Weights of a small class-conditioned image diffusion model: width 320.
Rows from expert 1 of block 3, named by matrix and row number. Rows with one number belong to one neuron. Each number is 50 + 10 x the weight over the matrix's rms, rounded and kept within 0 to 99. All counts start at 0.
# up: expert up (model.blocks.3.mlp.up, 8x640x320), inputs 0-319
# down: expert down (model.blocks.3.mlp.down, 8x320x640, transposed), outputs 0-319
up.338:58 47 47 40 33 41 66 53 53 49 54 40 56 42 52 54 43 49 61 58 57 48 58 76 47 42 58 38 45 24 37 46 49 39 49 50 47 40 43 27 41 43 40 53 57 67 43 46 50 44 62 56 45 48 56 49 46 51 73 25 58 58 42 37 76 43 41 58 55 35 49 50 44 56 36 57 52 68 70 62 51 57 37 38 59 47 42 45 57 55 50 40 61 44 53 54 51 41 45 57 77 52 57 49 44 54 47 49 51 73 64 59 69 55 58 56 58 45 65 51 44 56 60 46 52 43 50 45 52 42 39 37 55 68 55 59 61 44 35 42 57 63 32 52 68 49 64 52 46 39 40 30 52 43 40 64 42 52 49 49 45 32 67 40 37 47 47 42 53 48 59 47 34 61 51 57 51 52 54 43 30 35 65 61 46 46 42 62 41 55 35 49 40 64 48 50 67 59 43 72 55 53 54 56 41 52 53 38 47 64 42 44 43 43 47 48 51 55 41 49 56 43 56 40 51 56 49 71 36 59 43 67 50 48 48 50 48 45 54 51 52 58 59 57 49 64 47 52 46 55 53 50 46 43 52 50 56 59 52 50 54 42 43 40 48 75 52 53 48 56 58 39 49 48 48 50 51 54 52 64 39 52 50 58 48 41 63 56 36 47 41 77 56 46 23 47 59 46 44 45 44 53 34 44 44 60 56 64 54 72 57 64 42 56 53 45 58 47 47 39
down.338:65 50 51 63 44 66 48 45 64 53 65 44 54 42 46 42 48 54 41 51 65 41 35 42 58 50 56 60 45 58 49 68 60 52 47 45 45 46 40 42 42 63 53 32 44 59 63 46 49 60 57 59 44 49 52 67 46 42 40 43 53 47 41 42 49 39 56 44 53 44 46 32 49 53 49 48 53 56 42 58 45 74 34 46 40 53 24 52 51 58 48 54 49 59 31 76 21 50 49 38 69 40 50 42 41 56 49 52 57 60 63 60 47 61 40 51 67 37 49 50 43 47 53 35 60 54 40 53 42 38 66 43 55 55 49 47 57 46 57 40 43 43 54 63 50 42 44 34 58 40 48 37 50 53 49 45 63 55 51 54 47 51 46 42 46 34 44 49 53 48 54 48 57 48 52 55 51 71 48 62 49 29 47 49 41 57 38 70 57 27 64 41 55 40 48 51 60 64 59 57 35 30 56 62 40 51 53 29 42 62 42 57 54 52 61 51 59 58 33 41 46 62 63 63 54 51 64 60 48 54 69 51 48 63 51 48 58 46 44 55 42 60 52 47 40 68 59 71 50 51 43 54 55 53 54 40 43 54 48 51 35 48 45 45 56 58 51 53 31 60 52 48 55 46 50 49 57 67 61 34 55 49 41 51 42 57 53 48 42 44 61 51 47 52 46 55 61 45 61 57 47 48 43 38 40 54 51 57 53 31 45 43 53 43 55 45 43 42 41 51
up.339:48 31 43 30 41 42 47 55 45 54 43 54 24 52 36 49 67 47 48 38 46 60 55 59 35 41 52 49 53 57 63 66 51 35 37 35 58 51 50 57 80 79 58 45 59 44 67 64 51 64 67 56 38 48 59 45 36 71 31 47 52 37 57 55 53 50 40 51 52 56 61 62 15 39 51 34 44 44 46 63 48 33 58 70 48 40 69 59 24 34 57 51 58 64 38 39 42 67 39 63 37 39 56 46 47 67 43 46 42 40 50 55 56 57 50 59 45 67 42 45 42 47 49 30 73 40 37 40 49 45 51 42 49 43 64 51 49 55 61 52 48 52 59 45 63 29 57 59 44 31 58 57 34 64 46 80 70 37 43 51 48 48 41 32 64 45 76 50 65 49 62 58 53 53 46 40 37 46 40 44 33 53 52 70 52 58 48 49 51 53 51 56 47 53 54 63 60 55 61 56 54 38 45 50 44 41 57 39 52 53 52 52 48 29 33 43 37 46 55 57 33 68 56 47 47 61 49 36 41 56 48 37 44 48 52 62 50 54 54 50 68 49 43 39 67 33 41 66 43 49 42 42 67 59 56 47 69 54 44 48 50 41 54 62 33 35 52 39 47 50 58 51 60 59 58 35 57 33 35 67 66 49 58 50 57 70 32 44 47 61 52 52 60 70 63 32 31 47 60 52 40 54 68 53 49 56 62 47 55 51 51 42 53 46 51 43 40 58 69 35
down.339:40 53 54 57 50 48 49 59 58 47 39 61 47 49 51 49 49 40 54 51 59 49 57 46 47 35 60 70 52 53 49 60 56 57 57 43 51 44 47 47 52 61 46 47 53 48 44 54 32 60 49 36 45 46 47 54 49 54 41 68 52 69 25 54 32 52 46 47 73 43 60 38 26 47 44 32 50 60 68 48 54 49 56 44 56 52 66 47 50 61 56 43 68 45 50 59 35 60 52 61 53 62 57 57 56 39 49 55 55 40 32 54 51 45 41 30 52 53 46 51 53 56 51 29 44 56 55 46 48 49 46 65 44 37 61 50 61 65 45 67 58 49 41 41 51 53 62 49 56 53 41 51 56 59 40 51 45 43 67 48 28 43 59 45 35 46 40 54 59 43 47 54 59 50 55 50 48 58 81 28 45 58 59 40 38 47 55 56 51 47 50 57 51 55 33 63 39 32 58 48 48 46 49 50 61 49 58 50 47 52 43 41 56 37 39 46 61 46 36 39 36 48 40 36 44 45 37 50 52 48 55 43 37 48 55 73 60 62 45 56 57 42 54 44 45 39 47 53 43 48 59 43 35 56 55 48 79 45 71 38 45 58 51 63 49 45 66 50 50 39 62 66 39 42 67 51 49 47 52 41 49 48 54 48 50 55 61 58 43 41 35 60 64 56 35 51 41 28 56 42 58 47 60 47 50 39 55 49 54 31 65 33 48 65 34 64 50 62 38 48
up.340:37 63 50 45 51 59 48 51 62 57 53 48 35 55 51 55 47 43 58 46 56 56 47 46 57 35 60 47 49 45 59 56 51 51 42 52 48 43 45 45 44 45 49 48 52 41 47 53 43 42 47 41 46 53 53 56 45 53 47 51 49 36 60 49 38 51 53 56 52 53 53 70 51 51 65 53 45 42 55 52 41 38 40 59 47 49 44 58 55 34 55 58 39 58 53 52 58 50 53 51 49 52 42 50 46 58 54 49 51 43 34 41 49 62 47 56 45 44 43 49 54 48 49 48 61 52 46 66 44 46 41 62 46 39 49 54 59 47 43 55 44 47 44 49 51 48 36 58 49 29 57 49 44 57 54 44 54 48 48 61 34 58 43 53 38 40 54 38 59 44 36 35 55 46 56 48 48 43 44 40 65 59 49 55 56 37 47 52 56 57 55 47 34 45 54 49 50 50 50 43 62 45 49 55 51 35 54 50 48 44 59 47 55 45 55 43 47 47 49 48 44 40 44 46 49 45 44 40 44 50 61 48 45 45 42 49 51 39 61 49 40 40 50 52 52 49 64 61 65 62 47 56 56 57 46 46 44 51 58 50 55 51 43 54 48 47 49 52 45 36 50 47 53 48 62 51 49 62 49 45 64 42 50 55 41 51 53 49 54 54 48 55 31 54 45 50 70 44 49 45 61 65 38 48 38 46 65 43 44 54 56 58 50 47 56 52 46 56 47 36
down.340:48 59 55 51 47 54 55 38 57 46 47 51 45 48 49 61 48 48 50 44 51 61 54 50 54 66 49 45 46 61 57 33 54 50 61 59 39 53 46 52 44 52 54 44 50 52 52 47 54 65 40 42 46 53 55 37 55 43 54 57 38 56 58 48 59 49 43 49 53 56 31 34 49 58 52 53 54 47 27 48 56 55 58 37 39 35 54 55 40 40 32 66 47 65 37 54 45 49 44 54 26 53 46 44 57 40 56 37 53 59 39 45 51 44 65 50 56 55 58 59 61 54 63 53 42 50 58 58 49 41 77 50 57 45 70 47 46 45 47 44 65 49 53 40 51 56 38 62 35 48 51 60 44 56 40 66 44 45 49 53 60 64 46 48 43 48 45 42 36 50 45 54 58 52 49 52 31 32 57 45 59 62 69 40 55 39 56 30 45 56 44 47 48 54 44 51 50 50 60 56 44 52 56 44 52 52 52 34 55 55 46 54 50 46 54 54 45 64 57 60 50 34 49 60 40 43 51 57 49 52 42 46 54 38 38 45 51 66 53 50 56 51 55 57 41 55 52 52 51 57 57 49 45 68 68 37 42 46 51 50 46 39 48 37 39 59 49 63 40 34 56 50 51 49 49 35 29 47 39 49 44 52 44 39 49 48 46 57 49 56 52 44 47 46 48 53 64 46 56 52 53 46 43 44 44 46 51 55 51 58 63 34 50 70 65 44 45 43 51 59
up.341:47 54 54 58 41 52 22 39 43 50 52 59 56 46 73 42 48 58 43 48 64 52 49 55 56 49 52 54 53 47 42 55 23 51 38 52 45 52 28 42 50 41 42 54 57 61 53 63 50 38 41 49 47 47 33 45 55 51 42 46 50 51 46 51 70 73 44 41 64 39 48 58 41 46 15 50 42 54 68 63 68 41 64 41 59 46 39 44 45 66 50 46 31 59 65 56 39 36 42 46 43 70 70 47 45 51 46 38 32 53 49 58 59 41 40 39 45 44 53 55 48 42 68 57 57 59 65 40 72 44 57 32 64 48 45 34 61 62 60 45 72 61 67 39 30 47 49 72 59 28 52 56 40 49 44 50 42 52 57 41 63 55 44 41 52 62 54 46 45 60 69 32 41 57 57 47 51 62 65 51 36 47 48 39 58 57 45 31 59 58 26 47 51 60 36 54 20 44 35 38 55 27 46 55 45 33 40 39 44 45 52 36 68 35 45 65 45 42 52 48 53 60 65 59 43 51 43 43 59 40 49 41 54 44 50 67 40 50 57 26 34 57 61 55 54 58 45 44 39 50 55 49 49 44 51 48 60 30 59 65 55 53 55 46 48 54 38 48 35 55 52 40 40 58 57 55 39 65 50 67 59 53 36 46 39 45 46 45 58 21 48 63 39 43 62 32 44 68 53 67 50 47 40 31 33 47 48 70 71 58 48 34 52 62 46 57 68 56 68 52
down.341:40 53 52 48 48 44 72 46 47 49 51 40 40 55 66 27 47 51 60 52 44 44 52 44 57 26 37 61 56 67 56 65 49 48 48 62 46 58 61 39 63 46 45 38 29 39 48 33 43 34 55 55 52 51 61 49 45 56 57 53 51 58 31 40 46 53 42 47 42 42 40 42 47 60 49 44 50 43 60 56 42 34 58 55 53 44 61 53 50 50 45 53 47 42 42 48 42 36 54 66 52 47 47 57 43 39 50 59 42 60 45 53 46 49 61 54 42 64 52 51 49 49 55 51 41 67 37 47 35 54 49 52 46 40 57 59 48 56 57 43 46 59 52 44 40 59 46 42 49 48 29 52 35 49 52 39 62 39 49 62 43 65 48 48 35 53 45 36 48 52 43 32 46 52 47 26 44 33 36 49 44 55 56 52 50 27 54 38 45 65 61 35 41 61 45 42 61 58 61 45 44 62 48 68 62 48 38 22 57 61 51 44 56 43 69 39 53 43 53 36 55 39 47 62 54 61 48 25 59 53 49 49 41 50 43 58 48 20 62 52 70 51 53 55 50 50 43 51 52 51 54 57 66 51 52 59 43 55 54 54 62 72 50 38 41 46 61 47 60 61 46 44 47 55 43 50 45 37 67 53 54 56 56 41 57 39 47 55 44 57 56 58 61 54 52 53 48 60 51 52 56 65 51 58 49 56 44 43 55 61 51 62 63 48 55 51 50 28 59 54
up.342:53 54 62 52 39 65 52 58 48 50 41 65 35 42 51 51 47 49 47 43 52 41 56 60 38 33 43 57 45 60 45 47 31 48 40 57 72 57 53 56 22 56 64 48 44 37 48 45 45 45 50 52 53 68 57 31 32 46 46 56 56 44 52 59 53 50 63 52 51 58 52 44 56 54 33 41 45 55 76 46 46 57 38 49 49 72 45 66 55 47 40 30 32 48 54 42 43 49 58 54 73 44 45 51 53 47 65 64 34 44 40 52 58 55 50 36 71 54 52 42 63 38 53 32 59 51 46 62 66 43 33 50 56 53 69 52 60 57 25 29 61 68 29 32 34 48 50 55 53 56 53 33 48 55 25 50 36 63 52 62 50 42 58 41 67 57 35 34 48 41 54 54 47 42 44 58 32 45 55 58 53 45 57 57 41 39 54 44 49 57 51 36 56 53 47 49 64 60 43 54 31 67 45 46 41 67 52 55 09 39 65 58 52 39 49 59 45 54 51 51 58 52 49 43 58 52 63 59 45 39 47 50 48 48 40 67 61 39 45 46 45 50 36 67 58 48 65 57 39 53 70 59 58 35 60 43 57 43 52 63 74 35 54 25 63 37 66 48 50 46 43 33 49 35 45 62 67 54 36 37 74 52 46 58 56 44 36 63 61 41 38 37 46 30 46 43 54 60 36 56 61 55 56 53 54 70 49 44 44 53 55 64 50 61 57 76 37 60 32 44
down.342:47 49 63 41 70 53 47 60 53 45 42 27 64 52 55 55 41 46 67 43 44 38 42 32 63 53 43 38 54 41 41 63 53 45 46 26 50 53 43 44 36 46 44 51 61 22 36 68 44 69 46 35 49 58 40 34 54 53 56 43 49 33 48 35 54 74 38 46 93 61 52 62 49 43 39 49 59 57 60 44 48 44 40 51 42 61 23 52 65 57 63 48 48 42 49 51 41 47 47 32 57 55 40 57 47 53 53 47 52 25 61 36 31 68 71 42 48 49 52 55 55 45 73 49 52 49 62 63 58 60 42 39 53 48 55 48 47 44 53 66 39 28 53 67 39 51 40 63 49 65 55 42 37 58 55 39 73 31 42 46 83 50 67 58 58 55 38 36 42 42 46 61 57 77 53 61 53 57 54 56 55 46 37 34 44 49 65 49 62 47 41 38 52 47 33 60 70 63 44 53 37 40 35 46 97 79 38 34 60 52 42 45 41 42 43 48 52 65 36 62 50 61 52 47 36 65 48 39 53 45 39 58 40 47 56 58 51 31 34 65 49 64 46 16 40 55 49 42 57 58 29 43 40 41 56 32 59 42 66 41 59 40 51 64 57 57 49 77 57 61 50 31 29 52 43 56 31 43 41 44 63 53 42 61 37 60 45 55 55 30 48 62 31 41 46 50 52 65 54 43 60 46 59 53 53 60 31 43 51 38 51 24 36 47 76 51 42 69 37 56
up.343:52 53 53 50 59 55 56 66 39 49 58 57 34 53 66 50 46 45 45 47 53 58 58 44 48 41 63 46 53 54 54 57 41 47 48 48 39 54 23 45 77 51 35 44 51 55 49 55 46 43 60 50 58 47 52 45 37 49 52 43 42 55 43 57 47 57 54 44 30 40 56 47 65 36 48 37 52 53 50 46 49 51 50 56 50 33 45 54 69 31 52 49 48 49 44 55 46 55 33 49 57 49 45 45 60 57 56 59 44 69 42 49 35 42 48 53 45 42 62 38 41 49 47 42 59 40 55 50 49 49 49 51 44 42 59 53 58 50 42 44 30 50 60 48 40 36 54 46 59 43 53 44 55 63 49 60 44 43 45 39 52 46 42 49 47 50 44 57 42 52 47 47 45 66 55 59 43 50 37 57 45 40 45 48 37 43 46 53 56 56 58 48 44 45 49 49 62 51 26 39 56 44 44 44 48 56 48 62 43 44 47 46 57 49 47 52 52 62 52 51 58 54 62 47 46 44 51 47 31 63 54 54 59 49 44 38 41 57 39 52 40 45 75 50 48 35 51 52 28 63 42 43 37 50 38 56 46 38 39 58 48 37 38 55 58 35 61 52 47 50 61 42 52 59 40 37 32 67 51 49 48 46 49 56 39 66 32 23 57 60 65 56 50 63 47 45 44 61 36 59 41 46 46 58 57 50 46 45 53 39 55 44 48 55 40 43 47 44 40 39
down.343:43 60 48 54 37 48 43 63 57 65 57 66 47 58 61 59 56 54 55 55 58 56 55 44 66 62 34 47 49 73 58 39 46 54 51 63 50 47 73 56 69 65 45 49 52 45 50 66 41 43 35 58 42 56 50 42 50 52 58 48 75 36 66 43 39 54 55 44 37 51 55 48 59 47 59 57 46 56 45 48 45 38 46 52 47 52 46 46 45 37 46 67 58 71 59 59 58 51 45 58 54 45 49 52 35 42 50 59 52 37 63 47 53 49 46 65 48 63 53 46 46 54 68 64 57 35 51 47 39 53 55 52 57 50 51 55 47 61 39 66 49 70 47 31 45 57 47 65 54 60 44 64 50 50 36 49 52 46 51 56 58 52 30 40 55 62 50 57 57 51 61 53 46 49 54 45 58 63 39 41 57 47 57 64 44 46 50 64 44 51 60 40 59 50 49 69 41 50 46 55 60 48 39 54 58 57 49 64 46 51 49 32 57 53 59 63 53 77 45 45 60 53 45 43 55 47 51 67 42 45 49 60 60 43 46 38 58 52 40 60 44 47 51 47 49 53 52 49 51 29 57 53 62 42 56 48 61 49 49 47 52 57 53 52 50 42 48 48 51 59 44 43 53 68 62 43 39 56 49 43 39 48 51 39 59 42 46 66 60 62 62 50 51 64 70 67 35 61 62 48 28 48 55 42 60 40 50 59 58 50 52 55 55 39 53 55 45 33 47 53
up.344:50 62 46 51 54 50 52 41 55 61 60 58 55 39 44 47 61 36 65 56 39 47 42 33 40 62 43 66 65 52 46 55 58 43 45 68 39 39 45 49 44 49 43 49 51 51 54 62 61 42 46 48 55 40 41 46 59 52 57 52 40 58 40 57 65 54 36 47 46 33 42 55 38 41 55 30 51 63 42 38 51 53 50 46 41 43 52 55 52 45 47 51 67 41 39 47 51 45 45 57 49 63 38 52 46 48 53 36 35 56 58 44 46 62 49 59 59 59 52 51 46 51 46 44 48 54 50 44 50 51 37 44 49 58 48 38 56 60 64 29 51 53 50 57 52 63 53 60 42 54 51 48 40 54 54 56 42 51 53 59 56 51 43 57 62 55 64 45 36 36 51 53 60 55 42 35 48 51 38 65 40 57 37 54 50 36 50 40 46 48 35 57 66 59 36 37 59 45 55 35 53 55 40 47 58 46 53 46 41 55 53 58 55 48 51 57 50 57 41 51 71 36 52 50 46 49 49 50 57 41 52 52 49 46 56 43 51 61 47 50 41 40 28 45 50 52 42 71 48 55 53 38 47 50 55 54 48 26 54 46 35 37 29 44 54 48 46 46 48 59 63 46 34 63 60 42 37 46 56 57 45 49 67 53 61 53 55 62 50 59 53 54 43 51 56 57 46 58 43 58 47 55 49 44 44 51 60 56 35 41 54 45 45 45 51 52 46 55 58 53
down.344:48 37 64 53 62 64 53 50 38 53 47 31 48 53 51 51 59 70 41 48 60 61 60 59 44 49 49 43 28 53 48 50 54 53 39 66 44 60 54 52 52 49 46 44 52 53 64 65 59 57 34 39 44 56 54 48 45 46 50 51 80 44 42 65 61 38 61 68 47 59 46 53 44 40 57 46 44 44 42 58 29 47 63 55 55 47 40 49 57 51 34 48 57 46 61 43 47 50 40 64 50 47 56 52 45 50 48 47 49 42 61 54 51 48 36 44 53 45 45 62 46 46 50 56 44 52 50 35 44 44 40 42 24 61 54 53 46 44 55 65 57 53 56 47 39 54 54 59 54 48 56 55 51 54 43 51 42 41 56 45 44 48 47 43 68 45 40 55 52 46 52 59 38 51 47 31 56 53 42 47 49 56 54 59 48 47 48 57 53 50 46 40 46 54 41 46 43 46 61 59 46 60 37 46 62 41 47 53 50 44 40 54 47 60 62 61 55 59 50 61 46 37 50 45 50 50 48 53 58 41 39 64 61 48 46 46 55 40 61 63 40 48 41 50 53 53 54 70 54 45 62 52 62 56 48 40 41 39 39 42 42 40 69 49 59 54 43 50 54 55 61 58 42 44 51 39 41 48 53 58 57 58 56 45 47 54 43 40 51 64 51 35 50 38 37 58 58 46 48 49 63 51 51 48 41 50 43 61 40 52 44 37 51 42 29 40 56 51 55 48
up.345:53 57 51 46 56 53 41 38 50 57 63 41 67 52 55 34 61 58 70 53 36 26 39 41 42 55 42 52 54 37 53 39 45 39 40 27 45 50 56 52 44 51 53 51 35 60 40 52 40 64 51 64 60 69 35 66 54 42 46 45 46 60 41 50 31 50 46 78 55 58 58 50 25 54 53 67 57 34 49 68 55 54 61 58 56 35 47 49 50 27 45 53 53 51 40 50 31 55 60 53 48 56 64 41 69 50 58 53 46 54 39 49 47 49 43 63 58 77 67 61 59 34 51 47 45 51 59 25 42 47 47 38 50 77 55 37 38 52 65 39 39 44 47 69 49 50 50 52 31 45 56 42 41 40 45 63 34 46 62 53 33 43 45 51 69 45 72 60 48 55 58 44 43 34 53 45 70 72 45 59 63 50 56 54 44 44 36 46 54 37 38 39 45 43 77 50 56 45 45 54 49 56 43 37 62 39 49 54 53 48 61 40 32 60 39 48 62 63 53 62 38 47 31 31 45 51 40 50 54 48 41 39 35 48 52 43 39 42 36 45 10 32 53 51 67 67 38 38 33 41 37 48 59 39 45 53 30 64 63 57 51 62 48 71 64 35 24 52 56 53 49 65 49 47 45 82 50 27 55 49 30 45 47 68 49 52 28 57 51 57 48 46 61 55 71 56 49 45 48 53 48 53 47 69 67 45 61 60 43 45 61 48 45 50 40 58 61 40 47 60
down.345:39 20 38 43 43 45 52 65 59 37 47 53 60 58 42 61 58 47 57 44 47 40 47 36 59 44 53 52 48 44 53 70 48 49 50 64 69 61 65 52 37 51 59 50 39 38 55 55 40 49 38 44 67 59 40 71 45 44 54 48 40 65 22 46 48 52 53 53 37 48 29 77 58 51 36 40 54 66 33 48 41 45 37 54 51 54 50 56 65 56 61 60 46 47 47 53 52 62 48 54 42 59 28 61 51 40 55 50 27 45 50 34 56 51 34 51 61 56 55 57 28 51 41 45 30 58 47 25 58 49 26 41 42 53 59 55 47 75 51 44 45 40 43 38 52 60 57 57 56 36 55 24 37 47 34 52 53 49 29 55 61 34 71 50 28 47 64 55 54 48 48 55 55 42 59 45 38 50 59 44 25 47 42 53 44 54 54 43 52 45 44 38 42 43 57 50 51 68 62 36 54 43 44 45 50 70 50 65 65 54 55 18 38 44 63 52 44 46 44 52 57 47 72 49 52 52 37 44 51 44 55 57 69 48 57 46 38 40 54 43 59 52 39 42 52 57 44 27 47 41 47 29 51 58 53 54 37 45 72 42 62 42 46 67 48 37 61 65 36 61 51 50 35 58 66 43 59 38 64 59 44 49 53 48 47 54 38 50 59 35 48 53 50 44 35 68 52 55 54 52 56 49 55 57 65 43 47 40 52 36 49 49 46 41 63 28 52 59 47 45
up.346:27 54 48 51 43 59 43 43 38 55 60 56 54 47 43 33 52 55 07 51 49 37 49 68 57 33 44 58 56 54 43 52 48 59 50 59 49 42 51 30 28 52 44 42 69 52 55 45 46 41 48 63 57 63 53 48 39 59 26 57 23 43 44 60 50 49 40 19 48 48 57 51 43 62 34 60 37 55 59 30 41 56 26 44 61 38 55 51 58 44 48 53 56 21 39 51 50 42 48 81 61 67 34 52 61 42 45 35 50 45 41 52 61 61 61 45 51 43 58 55 53 58 83 54 44 55 54 55 54 38 35 44 66 74 60 53 59 58 19 49 38 25 40 22 41 47 53 41 60 49 21 60 52 67 66 63 46 52 57 63 56 52 37 38 40 56 34 51 62 45 66 45 60 65 44 29 43 61 44 53 51 49 38 67 37 56 38 55 53 40 43 63 54 45 37 38 47 47 65 51 38 42 48 57 45 49 48 46 51 70 50 42 51 37 39 37 59 80 53 65 28 57 44 51 53 46 48 66 71 65 53 34 41 70 64 55 47 69 48 42 64 50 48 37 63 68 61 44 34 71 64 54 34 49 62 45 71 46 40 55 46 68 55 55 70 52 45 52 52 02 70 44 52 55 47 34 37 51 27 55 39 60 41 29 40 34 34 08 46 59 77 32 37 37 40 42 59 63 37 42 45 61 38 36 25 66 52 45 39 38 36 42 48 43 45 39 55 59 43 58
down.346:38 28 43 48 36 81 50 56 71 55 54 68 65 51 55 44 48 56 57 37 42 29 63 19 57 55 36 67 48 46 55 59 53 71 50 81 43 38 49 53 73 64 48 42 40 40 54 57 44 21 43 55 44 41 50 52 55 33 37 50 57 39 35 68 52 30 58 54 40 45 39 68 48 48 81 69 61 43 54 38 45 69 62 50 60 51 38 46 76 56 29 37 55 34 56 52 41 58 47 47 34 48 15 32 61 43 36 57 43 37 61 60 11 52 53 47 45 49 35 57 50 61 39 35 56 41 39 56 52 47 48 47 55 55 33 50 48 41 51 44 56 47 42 66 52 55 59 50 52 46 36 31 45 40 30 63 37 46 64 48 57 43 47 45 54 51 49 41 53 54 62 53 51 47 49 32 23 66 49 40 37 45 53 54 41 45 59 44 42 50 59 52 49 54 43 44 47 64 50 51 51 47 47 46 43 24 50 30 48 47 42 47 60 59 56 59 54 59 62 55 62 41 50 43 48 51 46 48 46 61 60 46 69 49 40 46 53 49 40 59 66 32 38 55 50 78 60 53 67 45 49 31 38 57 41 49 58 56 45 43 60 58 49 62 61 55 57 53 43 53 53 60 35 52 43 56 40 52 40 81 70 53 42 38 41 38 50 70 50 41 47 60 57 56 41 63 65 48 51 56 35 54 51 45 62 46 52 56 55 53 50 52 66 49 83 45 33 61 54 49
up.347:52 46 40 34 46 72 63 43 44 54 44 31 51 58 50 54 48 67 59 59 41 33 60 56 49 44 49 44 65 56 65 44 62 56 41 34 55 38 47 52 54 44 46 52 59 46 48 36 41 40 53 32 52 37 50 65 46 46 44 47 54 48 52 52 64 35 38 53 39 48 58 43 43 47 37 48 44 31 54 45 56 47 44 39 55 50 46 44 46 56 42 52 49 47 43 52 54 39 60 56 47 33 40 50 51 42 66 55 65 62 54 43 48 60 46 41 42 51 60 50 56 44 58 62 70 52 34 60 66 49 52 44 48 37 57 74 49 58 70 59 35 75 48 35 53 50 38 42 43 58 79 66 48 41 51 48 50 44 54 51 33 45 61 59 49 42 50 48 41 61 53 64 48 56 50 51 47 60 55 33 39 54 55 32 43 55 48 27 49 38 47 42 54 63 72 49 52 46 51 55 49 47 49 43 49 47 44 43 33 49 58 53 24 50 38 53 48 51 42 56 56 51 64 60 53 32 44 54 49 56 50 35 51 64 52 53 29 62 59 48 42 50 68 45 49 36 52 55 51 42 33 50 55 49 43 55 49 37 66 57 46 40 55 62 56 55 37 54 63 58 51 53 32 64 33 34 46 48 49 43 44 43 58 48 54 43 60 51 66 53 59 44 53 40 54 58 51 44 48 49 38 72 40 46 44 38 50 58 54 47 40 42 54 61 41 59 59 53 54 58
down.347:67 54 53 56 49 91 48 50 43 53 57 35 61 56 36 46 47 49 53 56 37 31 46 48 50 45 46 48 47 60 51 39 49 55 54 53 52 40 50 49 65 51 57 52 41 42 48 41 54 53 63 58 59 53 46 54 44 38 63 48 39 48 42 43 52 34 57 42 46 45 80 40 49 59 26 51 57 48 73 44 56 54 43 62 53 60 31 53 51 34 77 50 60 57 55 44 32 60 67 67 70 57 47 54 40 59 29 59 43 41 51 51 41 48 39 41 66 39 61 48 47 47 44 31 68 48 56 45 58 41 33 61 46 71 39 54 51 40 55 37 38 65 38 63 59 54 73 39 48 45 66 59 47 45 55 51 62 42 34 54 58 34 46 33 44 33 40 47 57 50 57 55 45 56 44 40 56 62 44 46 40 51 53 51 23 45 46 52 50 48 46 37 55 51 34 46 53 63 32 40 54 45 50 51 60 44 42 56 47 44 56 32 51 50 51 55 53 61 60 54 61 42 68 46 47 48 44 54 38 54 55 55 51 52 51 44 50 47 39 49 29 41 45 60 57 35 57 34 56 51 58 47 44 42 35 55 59 43 56 45 48 36 84 60 46 47 54 53 60 59 57 49 38 60 39 49 58 50 52 38 52 44 54 59 47 46 73 60 54 18 44 29 60 28 43 36 39 50 46 54 51 48 56 62 48 52 45 30 47 41 46 47 45 40 60 47 42 56 59 44
up.348:43 43 60 54 64 46 51 44 45 73 51 44 44 35 43 48 43 59 41 54 60 31 57 35 50 45 42 43 65 67 50 44 43 32 31 33 47 53 53 63 50 49 48 51 36 47 57 43 57 51 30 63 34 56 45 68 55 50 31 58 57 50 67 40 54 20 53 52 57 49 39 31 55 50 48 35 53 62 52 45 52 34 52 53 37 49 30 42 55 45 36 31 52 70 37 40 57 48 53 48 44 69 56 69 52 62 41 36 42 56 52 42 51 44 52 61 50 53 59 48 34 46 53 41 63 47 57 51 43 53 40 50 49 81 53 41 37 64 42 43 59 33 33 61 47 47 52 47 25 42 40 44 46 43 47 57 32 49 54 61 53 66 63 40 51 46 62 53 47 56 79 61 43 40 49 54 34 69 50 56 47 34 47 55 55 50 57 57 50 45 52 50 39 44 46 61 46 27 74 62 51 51 55 53 38 52 61 67 49 56 55 60 36 58 46 36 47 33 58 50 54 30 50 22 53 47 55 49 53 47 51 52 45 45 54 61 53 39 44 41 46 51 53 44 64 32 52 51 69 31 40 55 50 59 61 46 60 28 54 41 43 30 54 54 56 40 45 37 47 66 42 46 38 52 52 40 61 39 37 49 68 59 53 52 85 27 51 60 35 47 53 44 49 76 46 61 51 44 52 51 48 48 50 44 55 63 55 56 45 71 59 67 33 43 37 41 46 40 59 45
down.348:57 54 43 41 55 52 48 66 54 37 31 23 66 47 46 45 49 59 57 59 46 26 46 30 41 45 51 39 48 40 31 44 58 57 45 43 69 47 51 42 64 38 44 51 49 27 28 74 36 50 42 47 61 44 50 45 47 58 59 53 62 64 61 40 41 30 64 56 63 41 64 52 45 46 65 53 51 44 48 70 53 60 51 55 61 51 66 55 53 54 36 56 55 39 57 46 73 42 51 66 54 45 71 45 46 47 47 57 38 57 46 46 52 46 49 52 44 70 42 49 46 50 67 38 42 51 56 51 48 58 40 53 40 30 51 47 59 63 42 64 48 50 49 37 47 40 56 40 70 67 47 33 55 59 54 41 54 42 62 39 39 32 63 59 78 58 51 56 63 60 52 42 46 41 51 68 65 54 57 38 66 44 49 62 52 49 56 67 52 52 50 46 52 45 48 48 58 42 74 56 53 36 33 45 84 33 55 56 42 54 50 54 51 47 56 54 53 49 49 32 39 26 41 53 36 55 58 43 48 48 47 54 56 66 39 43 49 43 31 67 46 60 71 37 42 59 55 67 41 49 61 44 49 45 35 39 69 51 41 47 61 57 54 35 52 62 37 47 53 40 29 61 47 64 55 54 28 58 49 52 58 41 69 50 32 52 53 39 48 47 50 48 42 72 55 45 49 57 49 46 61 57 67 49 58 71 68 42 40 46 36 36 49 37 46 35 42 50 68 46